From a checkpoint of a small masked image model.
Data: trained on flat shapes of many kinds, plain or patterned, on busy backdrops, 97500 training examples, 5.7 epochs.
Rows from block 3 of the encoder of a small masked image model, named by matrix and row number. Rows with one number within an expert belong to one neuron, the router's apart. Each number is 500 + 50 x the weight over its row's rms, rounded and kept within 0 to 999. All counts start at 0. Numbers have three digits each. After the name is the row's rms in percent of the matrix's.
Before each expert's rows are labels from the 100 images, of 14976, where the router gives the expert most weight on average: "responds to" is what is common among them. Only what is clearly more common there than usual is listed. The data: flat shapes of many kinds, plain or patterned, on busy backdrops.
# router: router (encoder.blocks.3.mlp.router.weight, 8x384, trained with AdamW), inputs 0-76
# up: expert up (encoder.blocks.3.mlp.up, 8x384x384), inputs 0-76
# down: expert down (encoder.blocks.3.mlp.down, 8x384x384, transposed), outputs 0-76

# expert 3
responds to: count: one; its colour: white
router.3 099:559420538482536473518601477483454430517458508529538441482506449569467451565464410531449455468532441462483466439542558451508366525509591545528520543485441483523536485410397590452512494440517525635527499332482527513572547532522446474
up.0 054:500419500590402581500500500603500705500500500500500578371500500420500500500500500500500500500572500605500500397564500500500500580382500500576500587500500500500500500500409407388500500500500500500500500500500500500412500500500500500
down.0 054:500500500556500660500500382500500392500500387500500500500500500500500500500572500500500500577500436500550428500500500500500424500500583500358500500500500500500500500649500500562402500500500376555619500500500628500422601500615500500
up.1 173:411500500500500500449500500500375527500500500500518500500500540500500541478500500500500409500566500500438500591500500500539500442500500500500500661500500500559500544569500500500500524452528523347476607500500500500500500500607604580
down.1 164:500405500500500500542500589500500589500483500500500500672500450500514500560500500500411500500500500377500437500500578500458500500500500441416500500500500496500500436500427500569500527500477398608500500500500500553500629440440500500
up.2 078:500500500500500500450390500500500500500360500500500500420500500500500500500410571500500550444405500500500500500604500500436500405592500500500646578500500500500500500500500500500500396500500500500500500575424567500500500500500593685
down.2 080:500500548500431558500500371500500500500500500500500500435500500500550608421557567500500500500500500413500409500500500500572434627500371500426500555500500500500500500570500615455500500500500500570445431500500500500500593388461417500
up.3 064:583500321500407500500500590722465500500500405612500644500500342500500500500500500405500500640500500500500618500500500500500500500429500500500500500598500500500500554500500407500416500500500614500440500500500500500500500500500500606
down.3 066:500500500500627500412500360500500500500555500588576500446615500500500447500500500500500651500430500500500500500500500404500500500500341500549500500500500275545581500566500556500500500500500500500500500500624500500500500500500500500
up.4 106:584500500500500436500561500651500500500434577500389500500535500435539435500500447500500500500500563500500459500553500500500500500500500500500500387500500562542500500656500500559500500500500500500500500559500590500500500647339500500
down.4 128:500500500500500534500500500500500550525537398500500544543454500552500634430500500500500500401500395513500500500435500500500500500430500500500500470500500423432630500447500605550616500500500500500500422500500500500383410500500500500
up.5 053:500500500548567500396500500657500619500500500424500500500500500500613500500500500500384401500631500635500500500500500364617387500500500500500500500500500500500500500500500500603500500500500500500369570500395500500500582598500500500
down.5 065:500500500500500500500500360500500558500500500500500500383381564601500500500500500500500500500578500634500500500500500500402500500500500500500500500310500559500500500500500500559390500500590500500500500500500598402500500500500500500
up.6 132:605500500500500500534500500500375500500500451393436622500500500610500500500500500500500500500500575500451500500500500593620452500500598584500500500557500500500500500500500500479418500500500500500500500500500538587500500500561500603
down.6 136:500566500500546380500568703500448500500500500500500500581606500500500471500365500500500500421500500500500500500500500361563500500500500567500500557389500500500500500500500500500500500500500500500500500500587500553500452500500427500
up.7 128:406500500555500444500500500434451626611557500551407500500595573500500500500500500500434500569500461500455500500447500500500568525412500500500542500500500500547500421408427500455500455500413542500500454566549500424453549521464603382
down.7 123:500500500500441500500466500623596472500500500403500500534500495500500465500500500500421500500500500630575484500559500525546483500585500447500500500362573561500500500424462435500500552500500500500500635500471446542573500433500442544
up.8 116:500553500500500563581574500500602500500560500577406438500500500500500500500517500429546388444500500500500500500415588434423400500372441500500500500419500388500500574500437500561500597567500500500500450500432500500500422500445500500
down.8 109:500382500429500500500410664500500500500558500473500645550575500500524500500500500500500500500500555500500500604500564500568500500536500500500500500500598597582337408500438473452570500500446500500500446500500476585500439500500430500
up.9 118:500565500556436603443500500714500500500424500482500500500500500500500581449500500500420435500559500500500500419500447500500442558500620620407456380500500445500500594500500500632500500500551500500500564421500564500500500500500500557
down.9 118:500500500500500500551453500595563456500471500599462358371341500559500500500461500553500628528500500607500574553500533500428500500500500403500500452437500451391500500391500500401421500568500564421468500500500595500484605564582551500
up.10 107:500421500431500500500547466369553500500638500562500337500500500644500587500443500570465500500543500500436500500435500500500500500500500500500500500500602500410500500500500500500500500500500500500500500500500500500464500543618500443
down.10 107:500500500389500500500500500500500578389500500504500500500500500500500500450500422500500548500418500500634500556562500576451500500393500500500500500500500540541500565500465437471500451500643444500500500450500535500500603500500500438
up.11 102:500500500500457500596570552500419500500500500500500500500447610500588422500433398500598500500555432439500500500500453500500573500500453424500500500500552380561500500500500553547500500500500500500500500500552624500500500542500584534
down.11 099:500500500500411440500500500442500500441570500500500603500500401500500500573500500500500500500500500660500500500500500475500384500599500402500572500597500500589438500500500500433500430466500500500500500500578600500408405500500557500
up.12 047:500630500500500500500588409500586500500500500500500500500500500500500593500500500500500500500500500653500500500500500500373500500500500500500500500500500500500603500500500500500500500500500500500500616500500500408411500500500500500
down.12 044:500500500500419618369592500591500500500500500500500500597500500500500500416500500500500500500500500627500500500500500500351500500500288500500500500360500500500580500500500500500500500500500500500500500638500500500500500500500500500
up.13 052:500500500500500697500500500500500500500500569500500500384500500500413417500500500500500623402577500430500500500500500500500410500500500500500500642500582602500500500500500418630500500398500500566500500500500500500419500500500500500
down.13 049:500500500500500500500500383422574500500500500500500500500500500500584500405500425500414500500500500613500500500405500500500385500500500626595625331500500500500500500500579500386500654500500500500500500500641500500500500500448577500
up.14 050:500500500500500500500500381500500500500500500406621500500500500500500500500500500674500500426500500500500500500500500500500500500608570500500500500500617500594500500419500500414500500500425500500500500500595349631358500339594431500
down.14 052:500500500500500500500382500500500500500500500500500500500500500500500500500500500500500500500500500587500500500391500500609500444592364500500500500500500500573500500500500500500500500500500500597500500500596500500500500500500500500
up.15 130:500500438439540453500552558500500619500421500500500500624500545500500500500639500500500570546500500500471429500500500445500500583475386500500500500500500500500500341500500471470500529443570426630500500386427500500500500500461464411
down.15 114:644500591500443500407406500500500500513500500500500500500500500500500500500500500500500428500500500500500500597536500634422552500500421500500500500500500435494437500500500500500500500500500500428500500500500500500500593500500567500
up.16 098:500500376500441500409500500500500500412500580500500500500500500500563500309500646500551399500500565500453500575500500500601500617500500500500500500500500402500500540500500500500500500500500457588500561500500403500500500554393583500
down.16 098:500500500500500500427500500408500500500455435500500500558500565500500500446463500500500500572500500586500500406500500500500500433500500500421500433500500544543403500644447500500500500575553548500469500594500500500411500500500500500
up.17 118:500500500500458500500500595500500500500500441601500500728455544423500416500500500500500500500582500424427500455554609387500500383500583500447500568500500552449412500500548592500556500500500500500500500500526500500500500531500500593
down.17 124:542500500500500500456629500500500554500500500500500574472500500500500500500450595574500430500459500558500500500500500500445551651500478412571500500540461409500500633500500418450608439500500447500532542500376578500599500439500500500
up.18 071:500500500500500500383500500522500587500500500500500500359579500621500591500500574500500500411500500500452365500500500500500500500500500500500578576500672609500500500500430500500455500358500500500500500500500639377500500563500580588
down.18 083:574500500536500500500447408500500500500413500435500500566500500500500500500500500500500500500500500500500500500500500500500569500435500500500500554500500386500500500500500441500500619557500500553447500459602564408500567576460500500
up.19 057:500403500500500500581500500500598500500500500500500719500500500500500500345500500500500500500500345500500500500500500500500500500564500412500500500620500500500500440500500576500598500500500500500500500426500592500500500500500500500
down.19 053:500500500500500500347500261500500500500500500500500500500500404500500500500500500500500668500500274500722500500500458500500500500500500616500662500500500500500500500500500500500500500435500500500500500500500500500500500500500500500

# expert 4
responds to: count: one
router.4 102:573464536563459521491623505462386516496485556484472452571474448584544394608502474525478470479416494483553502442500533438535397570505605516596554506569491550489538563445390588405508411439448501616537522401528539526509509560455427529
up.0 129:500500500500500500500500582500500568451618567500500500500537500500553500500597500404530471450586500500500500500414500614500462500465500500500500500500500550500500567500500500500500500462500500434500500500500500500500591500577500536
down.0 149:500539500500552438472500500500500500500500500439500347500500523500432453619420442500521439500440500461500500500500539399500423389580436445500562565500500500550500500500500577500379500500355500558500570500500548500500592500500500500
up.1 118:385500603500500564500500355500500382542565500566566500407592439500500500460500576500464500567500527500500500500500500500500542500500500500500452500500500500500563500500454500500586500500500500500500500485500416500500387500500500500
down.1 113:500500594500444500500500500605530500500500564540500500610451424464500500579500500500423500500500500500580500500500500500533579500575676600430500500357500500500579500500457500458500500525500428500500500500500556549500377500500500441
up.2 194:500427382500443500500526500500545500528500500599500500399428500500557500500460500468500500500463414500532585589487500414500459500500357500426500500500500445500577500500591500500500500500570446500500500512500500500500500432500493471
down.2 187:500569571500500500500500532543500500500500500500466500500500500500500542500573602383531500454500593375438575440446500579500500394500500361408500405473578500500578500552434584538457500401530646436500500533500500500500500462549423500
up.3 095:500500600500594500464500594500500500500500500500500500500589594500500500500500500424556562500500500500500562500500500500500500567420500577627500500500647500500500500500500500500500500500389439500423564500500374500500416500500586500
down.3 099:500500500460500443500595500500500500438500500383365500500586500452500500573500589554500500500446500500500500500562382500571500500500500500500500576578500500500500500405403500438500604404500500500500500615500500500500440569500661500
up.4 125:500500500500500500407439500438360404500500500500500500304500500500500500500356500500500551500500500500500500578500500500500500617500500500500586500453500500500405500676500500500500500469500500500500464500500500463413500500406404500
down.4 124:500423500500500500545500652500500418500500500500500500542500500500559500500500428547500500500582565604500591500616500500327500500410500452500500500500559543392500500500577559500500500500588594500500423500549500500500557574500500500
up.5 056:500580500500500500500500500500500500500604500500500500345500500567500500500666609500500500614500500500500500500500500500500500500500500500500500500500500500500500500429500500500500500549659500300500606500500378558389500500368500500
down.5 057:500500500500500500500500500500500500432570500500500500500500446500500500500500500620500316325500662500500500500500500500500500500641500500500500434500500500500500500500500500371500500500621406500500500500500500500500500500500586500
up.6 069:500348500500500500500601426500500500500500500410500407500500500500500500500500500365567500500500500429500553368500500500407500500500541500402649500500500500500500500435500500500570500500424500609500433500500387500454500500500500500
down.6 071:500425500500500500421500500500409500500500362566430500500293500421500500398500500583378500500442404500500500500500420589562433398580500500500500500500433500500500500500500500500500500500500500500452626500500567500500500500612500500
up.7 065:596500407500500500500601575385598500500414563500500551590500621500446500500500500500418500407500500500425500500500500500500551383500455382500500500500500500500327500500500500500500500500500500500500500571500615500500500587384500500
down.7 072:500500500617500575500370500500500500500500500500500500500500571587572500423390416500601449500425500337500500500500435500615500500500393500500385411383563500500500603500500500500389500426500581500500567500559500500452500500590500446
up.8 122:500500366500500410450500463500500470500458500430633428500500500444500587500551500500500500435500500593500500422500500500461560500500357500522500558601500500641562500500500500537500500500500447641543500554500500500500422559566500470
down.8 124:440500500500472539625543601381564355500500534548448500500500500577500500500419386426500500500500500500500500500534567406540436500539645500500500500500500500500436500431500500500500500571430500500500500451449500500500596500500500500
up.9 063:423500500500500500500345500500500500500500500500500500500551500500500500500500500500500500500500500500500500500652573500500500500500500399500500386500500500500500500500500500500500500500500500500585607500343500500500500500428500500
down.9 065:500390500500500500500583500500500500500402500500500500500500500500397500500500441500500689500500500500722657397500500500500500500500635500500500500500500500500384500500500500438500500500500345500559500500500500500500500500500380500
up.10 070:500500500500500500500500500544500500500500500500409500442500423581500500500500500409568500500500432500443500388500500500500500451440559628595500434500428500500500500567500500500500500500416500500414446500500500500584423500434500615
down.10 072:500500500559557500552349500500500579500448500500500500564500500384500500500500500500500500500500500421500500500500500500500500500500500572500392500500451500684500500500500500500500500500415622500500558500580500448422500561577500500
up.11 069:500500438500500500500567500403500413500440413399500500500500500500500500500500598500500500500500414622500500500500423500500500500500500500500500500500500626500500500500500500500500500596500500500500624500500556500500500439400500500
down.11 070:500500500500500500500500500591588598500500500591500500500500500609432558500500500500551500500429500500500500500619500430500588500500500500538500364500568500500597500418500500500500500500500456500500500500500500500500500500500608500
up.12 049:500577500500500644500500500636723500500500500500500500500500425562500500593500500500500500500500500500500500500500500500500500500500632500604405604370500397500500500500500500500376500500500500500500500500500500500500500500500500431
down.12 055:500500500500412500606500500663500500500500500500500500343613500500500500500500500500500612500500333500500500500500607500500611500500500500500500500500500500576500500500500402500500398500500500598500357500500500572500500621500500500
up.13 158:500500500541500436396500454500500398538489500500500400500500561500500500500500500483436500500500455500551570500500500500500500500500500500401471394500500500525434500461500500543500500500500500520500500573400500525436500500500428379
down.13 145:584419500500448544500464500500562500604500500500500500500500500520500579500549534500500500542500500500500500500500553500500549500500500618500500500500524500500643572500500500500738500602500500411500474529500500500500509453500500500
up.14 129:379500464548500500500383500500500500500500500500500500311500500500515500500439500445554500417500500500500500500500500500500500532612356500550450419500500381500500500500500500404529441500500352500500500500500500602500500500440585586
down.14 147:444500404500500500500500500500500500389500500500405500500500500335500500549500547500529500500500500500500500500324500500500500500625500500569665500575500500500446500500370500537500500500500592500500500500516500500556500500566500500
up.15 130:500500500500540500429500500424550549568500500500500603500653592387473438588500418556533500469554500429368500500500463500524500438455596500500500500552500500551413497500500558532596500588538500500500436588500500466418500595500500426
down.15 124:561500456500446575500500562500500500500453532430500500447448500500569500531449426578500464412546500569500568553500461455550436401500500392500500500440575500500500500453500500500331500564452500541451500500542516409428593500500550500
up.16 062:500500500500500500385500382500500500500500500500500500500562500500500445500557500500586500500500500500500500500500500598415500582500500500566500500500374500500500541438429500500500500434500643500587500423500574500500500500500500500
down.16 070:615500500500500427500500500601500500500500500500610616500500500500500416500500443500500500500565500619500500656500500500500431543399500500424500500500624500500591500564500500414500382500500500536500398500564500500500500500427500500
up.17 097:500469500500417500403393500638500500527500500500500500500599500500500591363500500500433370551500500500500500500500500500500579500500500590500500399559500500500500500500464500500500470500433500500414643500500570500500500536500500500
down.17 092:634500417557534500500500500500500500500488537500500614500590522395500500500500541569500500500500500378500500418500500500500646500500500500438579500719500500500500500500500667500500500637429568500500500500500500557500500373500540500
up.18 048:500500395500500405500397413681500500500711500500500500500500500385500500415500652500500500500500418413500500500500500397500500618500500500500500500500500545500500500500588374628500500500500500500500500500500500500642500555500500500
down.18 056:581500500500500640500500500500500578500500430630500500622500500500500500435500402500500500500500500571500500500500500419500574500500630500439500500500500604500500570500500500500500500500500500500407500500500500500500500500606500500
up.19 127:500500500500582551500500500500500560500539500500500500500500448500619469390500451500500500500500500548500500500500500418500307500532500500500500500500400410500417500500500595500500445500500500441500500580500556583500500500500440633
down.19 119:500535500500500475500500562500500500408500530500500370500500500500500500500500500500500500500544500500536551500500406500500471500347654500500500398500559500500371500415500587552597500400500500500500500414544413500543556500500577464

# expert 6
responds to: its colour: orange
router.6 098:588457524540515541470693603409472473513438534479423425536470463512513411590502560469477474470458513485542512464513533522542459581480620499560524511534443499556508546481474568456531508481484488648503589370514560516461508565485490492
up.0 145:500500605500406500561470423500500495500467500500500500500617500500500610500596367548500500500500476500500578394531451573500500500556539500500500500500500500500500500555500462500500470500500500500443525500500500500500431500500461582
down.0 147:441500500500500455500500500532667500500500445500500696576500474339500597500500500500500500428500399500500500500435597500500500597500500500500500500389597500500377500500500500500402436374437500500382500500500402500587500500500388500
up.1 080:500543500500407500500500500500500500500558458500500500459500500500373500500500500500553429579580500500500500500500500393500500339500697500445500500500500689500500500500418500500500500500500500581500427500500429500500605500500500500
down.1 074:500500500500567500589570500500500500500500500500563500500500500500500500500500500500590500605414500500500429500500557500500500500601500500568500500590500567441566550500460500400588411500500500500500500500500500589500500500500500500
up.2 105:500449500500609500500500500500500500500533500500537500500500597437561500500566500500539419500500500500568500500500500500500500600587500500450559500500500500537500500500500500458500500500500582447433500450500500537380500500500500500
down.2 097:500500500500500500500500500500500500500500539500500500500500532500624500500558500500500374500500500500500500500500500543500500517500500500588500500500500500500500500443500500665500542500500500500606500541637570424592541500545581500
up.3 050:603500500500500569500500500500500500500500500500385500500500500598291500500500500500500500500500500500500500500500500500604500500612500500500444500500500546500500500500500500500422663500407500500500598500396500500500654500590500500
down.3 052:500500500500500500500400500372500500500500500500583500500500500500500500617375500500500660500500601500586500500607576500500500500500500302500500500500500500500430500500500500500500500357382500500500595373425442500500500500500598500
up.4 062:563500500500500500500500390500557500601500500500440551500500500500500500500500500500500500500500500578500609500500398500550500290401500500500500433665500588500398500500500500500500500500581636500500500500590500500437500500381425500
down.4 058:500500500500401500500500500500500451500500500500500586436500500500500424500500500591500417500432500500500500500500500500419500500406500500562423399579500568500398500661500500577574500500401500500581500500500500500412417500417430500
up.5 108:500500500500500588564500500500500593500394500425525500500422606500500392500500500500500559320500581500564500500500500500399500500406500500500456385500548500500500500665500500568500452500457415500500500500441556565500562500500500500
down.5 110:500500500500522416500500394500583394500500448592500500523428500500500614479500500500500500500449500500500500466452500564500500500402500448500500335601451453500500500535500500500577500519534457500425500500415500500500500401500427424
up.6 103:500441500500544500500540500376500455500500569500413367500500500500500500443387569567500500431500442500640553500500500437500500500424500416500500500500500364500500500500500500500423436565500530500577500500500500500500500586500500405
down.6 107:500500500500570395656325500500500595500500441535500500542500500500500534500500500500544500540500500500431500500439612404550565549623500500582500500500448500500500413401500500543500500500378500500500500621562454390555500500500500443
up.7 065:500500500500500640386500500500500500500500500500500500500500500500500500389500569427500500500500450646500500500500500500500500500371500500500500500500500664500500500342500500413500500500424574500500500500500500500500500601500626619
down.7 062:500500500500500500579590500500500500500500500500500696500500530500500500500366500500408500500500500500574500596500500394500500500500355500500500390500500500500500500414500655500500389364389543500500500500500500435349500500500500500
up.8 063:400500500500500500500500500664500363500382396577500575363500500500500500500500500500500500500500500500500500500379500500570500430500500500500500500500500500500500500500500500500500500500453500500500500500500500500500500500500500500
down.8 061:500588500500366500500437500500500500398500500500500500500500500500500500500500500500402500500500500500500500500375569500391577500500500500500500500624500500500500400500500500500500395401500412500500500431595500362470500581406500500
up.9 078:500500500500500500500500615432500500500411500500411500500500417570500500500500500577425582402500423548500500500441500442500500500500500500500500500500500377572500500589500500500500500563500576500500500500500582500500500609500415500
down.9 075:500500607448500411500449500500500500500432500500418500500569500500500500500500500500500500500500500500500598500500500500500606500427500500500500500500500500500500553500500500500500538500500500500500500500500500500500500500500500601
up.10 142:500500394536500500500566410581500551518500377500581500500421465500500592473620500500500500445444500617500524500568472553582476550451537500582500500500500500446453500476500421469500500500458467500564500500559547536590535556500392500
down.10 141:650566500500500500500545500459500545500539500547433500605547500422500500574500566622500500422500400500500500500500500616500500581500500500546541410604612656500500427441500500593440500500500405500388500500371402462403536602437404445
up.11 057:500500500500500345500500500500500500649588500500500375500500500621500556500500605408500500500500500500500500500455500354500500500500574500500377500500500468615500500500500500500500500500500500500587500500500500575500500500500500500
down.11 061:420500500500572500500500524500500500345500415500500500500405500500500625638500500500500500667500611376500593500500500432500500500500500500500500500500405500342500500500500500500396594401418500585500608500500359500436500500500402500
up.12 103:594500500500500500500500455500500500500500567500500500500500500500500500643500401500500500424500500500378500500500500434500500625393365500572500570451500500500500372425500551500322500500500581500500500500387402500455500500565500500
down.12 091:500500441344594341652500500500500500500500500500500500500465564500500500500577500503500461500500500535500500500500500500500500500500500475500500545500500500500500500500500500399601500500567535573500500500665571464543500500511500500
up.13 121:500424500500500500559373500500500414417500500500500515450346558500401500447459411500500595438500553436500500500500561500471500500500500500500602500500500454485500463614500500500600500500411500500500500500500500500428473500500500500
down.13 110:500500500500500500447500500500500500500419555500500500500500500409413500500411500585395500500600500500701623500500500343500389347500500500500437500500423500467500500500500500500505355500500529500500398591500500500500451500500500475
up.14 076:449500500500500403500595500380500500563500500500567655500500450557500500500500500500500500567500500500500500591500595612500557500410457500635374500500500500500500572500500564500500500444500500713500500500500500500500533500500500500
down.14 061:500500500500500500500500500500500500500500500500500500500500500500368500500500500500500500500500500500500500500653500500500500500500500500500500500500500471500651500500500500500500500500500500576500500500500500500500500500636500500
up.15 145:500500500621635500494500318500626500500500500500500500587529500500500500500500500500524434500500500535500370500500423500628411500537500447500500543424500500519500500622548500500389562500562500561500423500500590516534349500405379500
down.15 144:666500435387500500500500500388394500395545543500367500557500500603500500500500500500500500500500500500500588409500500500435606500500500464500500500500428500500500597500385500500589579508449565595500500500500500500500500500500500577
up.16 097:500413500500500500500500500568434378500500500500572500500370382430500500565500500500447500500500500500500500447449500528500500500596572500500500500500500500500500500436553500550500500500500500500500500500500641500532500500500500500
down.16 098:545500606591500500409409535500500500500500566530500500555500420500500460437675377500500500500588611500500500500593500500600500500500500500500500500456500450500500500600500618500500571500500691500500500592500500500406436500500554500
up.17 214:500595490421500613500500500546373416571528421558500416500500500358500500500447500563551454500500500500500500500500500558532500500500500571500579500500500500545500457546500500451500500573500500500500463500500453500500500500500393500
down.17 203:449428453500500500500587460500500500500500500500541500500500516500500500445528542500500500536500433570552421537508351500500470547500398500570500500638500500397476541461381335471476500572500458464500575500564500500555410549500588500
up.18 095:500500500500500500500500500500622500500500500500500500500469500500500379500500397500500500500704500500500384500500500500500500500500500500500500500500500500500500500500500500465500500500500500500500603500500500500500500500500500500
down.18 112:500500500500500500500500500395431500642500500500500500500500500500535500500500500500500500500500642500500500500500500500500500500500500590500500500527500420500481500500672500500500500500500500500500500555707500500500500500500500500
up.19 085:500632500500500737500396500500359500500500500500500500500500400642500500387500500500500500500459500500500500500500500500500500589500620500408500500500429500500500500500430500500500500448500500500424634500367449500500500500500500500
down.19 099:500500500500500353500500500500500500500500500500500691500500500500500500500607500500500641441500356560500500500500500500500500500431500500500500500572500421500391405500561500500500500559500500500500500500500500500500500443500500500

# expert 2
responds to: blue shape; its colour: blue
router.2 097:613455466533499511499624546478547475510481468480478433575492437563387395551510563489473485499460498501482493426528569491521428583490570547508513498543456555559534584479435545408497444420470535642484448360508550527544469484489451472
up.0 153:444460411500500500500500500500500500500549500500427500500500482500500430500589500500500500582569530546500500551541500500500500639500500500517634543543429500463500435500586567500587500500541603500432402500500417500500500500415500500
down.0 137:500500500556551500446500500394613415500500551500500531500449500500500522500545500500500500500427435500566500500500530500500500412500358500535563465371500500427450361555500500500417437485381500582470500466626555500500573563500500551
up.1 131:500500544500500690500500500500500500567480500500352500419567500500500500500613500500500585500360733500451547500574402539500567500500585500600557500610500500443500500601591500500500500423500500500500409449500408500500500390500500426
down.1 129:531576500416542500500420500500589500574500500429335500500585500534404500500500500500569527500570397500500500535500500500500585500500500500541412500365500500500500500500500500500500614575500500444500548500589601500558500559568500500
up.2 091:500500500595500590587425500500408500500593545500500500500566500553500377500500500500500500500500544500559470500500500606500410500585500500592500500431533540500500584500500447500409422416500500500500500500554412441471500500500500500
down.2 086:585500500500500500500500500500500414440361500547500500500500500500500591401500624429557603500500500428500500500543500444500500500361500455500500500500500577500560500580500577500500470500500500568500404630500500500500500500500500447
up.3 159:388500500500500340544500500540402500500556444569500500500500500500552543500500462500500500500500511500500464546579500557500500500500554500500500500500532537500518422500427500500500500500579500470500500500500500500500500500551500402
down.3 130:555500565500500500500500387394500500500500500500500565557562500500500500500500500500500447500500500500382500525500500613441500500614251500572500500500566500500500582500500500443500500567500500560500500557500500500500500573434500538
up.4 072:500500686500500500500500500500500500500500500500500551500500500500500500500500433500500500500500583500500500545595500500500500500383500500500500500575622500408500500500500500500500500500500500584404427500500500500500500500568500561
down.4 081:500536500500500500500541500500500500651500500500569500500431456500500500500500500572599500500500500500500401396500500500500446643500500434500668500500500500500500500500500500500500417500500551500500500500500500608500500500500500361
up.5 089:500500500500500365500443500500629500500500399576500500500500500500615500621500500500500500500587451500500500500500500500500500683375374500500500500500621574500500408641500500500500500500582500500500500500550500500500631500500500500
down.5 093:642436500500594587500500500500500500500500547500500500440500500500500500500500500500500500431500537500356500500331561500500426500552657500448500500500458500563500500500436500500575500500592500403500500500500575500500500500500588500
up.6 075:500500345500500500500500500429500500500500500500393500500500500601607563500500500500500500500500500611589500500500500584500500500500500500500460500500500500500500500377500500500500500500500606500500411500500500500500388500500500500
down.6 076:676500500500500500500500500500360500382500571500500500500584500500445500500500500500412500500500500500500500651500500609473500500500500500500500500396500500620500500500603500500521500500410500500500500560500500500500556500500500639
up.7 132:500482500586500500500572500500500500394409500409500572500381500500500500500500500500500500500500500500500557550588436500500540540500500418500500500549500402500500500500500500472583500500549500500500581500500500500500500428454539500
down.7 113:500500414465462500500500500486403430553500500500423500500471500500500595500500500500500500500572500500500500405500500500500500626500500500500453528693500562605412500456500433500314403500500500500431500500500500500500500624500500500
up.8 060:500500500500500500436500500500500572500500500500643500500500500500500500500500445394425500500577500424500500500500500500500500427500500500500581500500500601500411500500500500500500500500500500500500500500500500500500391500500598500
down.8 062:500500500363500500500500500500500500500500500369500500500500500551311500500500500500500500500500583500500500405500500500500587500500500500405500500413603500365500500500401500500500617600569500500500500500500500554500500500592500500
up.9 056:500402500500500500500403500500500387500500431500500358400500500500500500500500500500500500500590500500581500575450500500500500500437500500500500568500500500500620500604500403560382500500500500599567500500500500500445500500500500362
down.9 056:500500500606500500500411500500500500500500500500500500424500500597500500500439500500500500500500500500500500500621500622500500500500415500500500500368500500500500462500412500500500500617500500500500500500500500500453438391584500500
up.10 171:500388524500435500571500500553610500500500500500500535328500528500500500500598500500500630580426500433500500464500593500500587500500500535500500630500500500500561600635500500450500500437500528543500500500500500378556500500500544500
down.10 164:500500375500500525471540414500379500612500500500500500548440500500500489500457500500390500500500630500500500500500500500500500500500323500500500500500500520399500409500375500500500551500500500439469500355610549500500500500500534500
up.11 078:500500500541500500500500500500500500475500500500500393500500430500437500500500500500500567412500500616500500562500500500500500589500445500500532500500500500500500500500500556452447500500634500500500394500376500431500500557500500439
down.11 079:500447500500420500500500500500400582500500500575500500500500500500500500500500405500500500608500662500500389500500500500445500404500500500607500500500500500500500500500500428500608500500419448500500500500500500500456500500410500500
up.12 098:500438500541574500500500413569500500581500573392500442388418500557542500671441500500500500573500564385500396432500500500500500500500500500500436500445456428500585500427500500429500549575437418547500565452500500500599452432591500500
down.12 099:500435500500500596402500500440500500500500500411500500551584500453500500500558500500500568500583577500500500500500500500453432500500500500604383500405500500500500532500500500500500434500500563567563500446594500430571500500500500500
up.13 063:500574500500500500500500500500500500500500500449500500500500500500500500500500500500500500500442580500418500500653500613500500500565500500500500402500500579500500399500500500500500629500500500500573568500500500500337500500500500500
down.13 058:500500500500500500500500500500500500500500500500582500436500500500500500500500500500500500500500500500500500500388500500500500436500348500350500500500500500500584696500401322500500603500500500416500375500500500500599500500500500345
up.14 063:500500500500500622591500500646500500500500439500500500500500421500500500500500500500500500500500500500573419500500500500500500684500665500500500500500500569500500500426500500500500500500500500500500500447500500452392500500436500500
down.14 068:500629500500500500500440500500613500500500500500597500500500500431500500421500445500618500500500560500403500500603500434500500500500453500500500500500586500500500365500500500595500500500500665500500565500651500500418588554500500500
up.15 057:613500377426379597500500500424500500500500500418500500366500500500500500500500500500500500500500500389417500572500500500500500500428500449500500500500500500500500500500500500500581500500500500500405608500364500500500500589500500336
down.15 061:500500500500576500639560500561500500566443500500587500681500500500500500500500500500500500617620500500500500500500500500568500500500500543370500500500500500500500500424500425500500500500500500500500430423651500500418500500500416500
up.16 057:500500411586500500500500500500500337500500500500500500500500500500500500500500500500500500500588584500500500607500500500500500500595500420556415500621500500500500500500500388500500500500645500406500500598500570500500500500422580500
down.16 054:500500500603500500500567500500500500500500500567608500353500500500500500500596500500500500379566363500368416500500500500500500500500500582500500500500500500411500500500561500500500500500500500432613500500500500500445500607500500500
up.17 103:507500500481500500500500500534500645500500426500500500406376500500500500500500387567500500500500500500500416500500500500500500500605500500500464423500500500687500387604500500590458500500500460570410500585500500500500500500533500500
down.17 111:401500500500500500500628500500500500500553500500500500500500500500500500500500500500491500616500500500500500500554593500500564625420500500500524500569500369421500500500500437500500500500540500500500500500629500464594500400500500500
up.18 122:500500500500500289500500500500500500500594471500450559500554566360500500500500500586500500500500557500500421431500555500500500500433641500500622500500500500500500500500431500500439500425500500500500500500500500500567500362500500500
down.18 132:566500500500500500500500302500404500547587451470500500469500580558500500532339500460514500500500500557500500500500500500500500500387500500586500500505500596500435401500406500572574500351567500399406500500500500500500500463500500500
up.19 122:500500500500500500500500500500500401500367500500591582500500500432500500500500512431500580448586500500500500500500500424500500555500500500434500575500500500613566500569603500500500554500500500422500500500600500500546500500467500500
down.19 101:500500442460500500500500500527500500500547500500500500409456446500500500582329500608500500500500500500500500500500500500500500500500500500500411500591500500500500500448475506569500500500619500500500500537500500500500437424500500500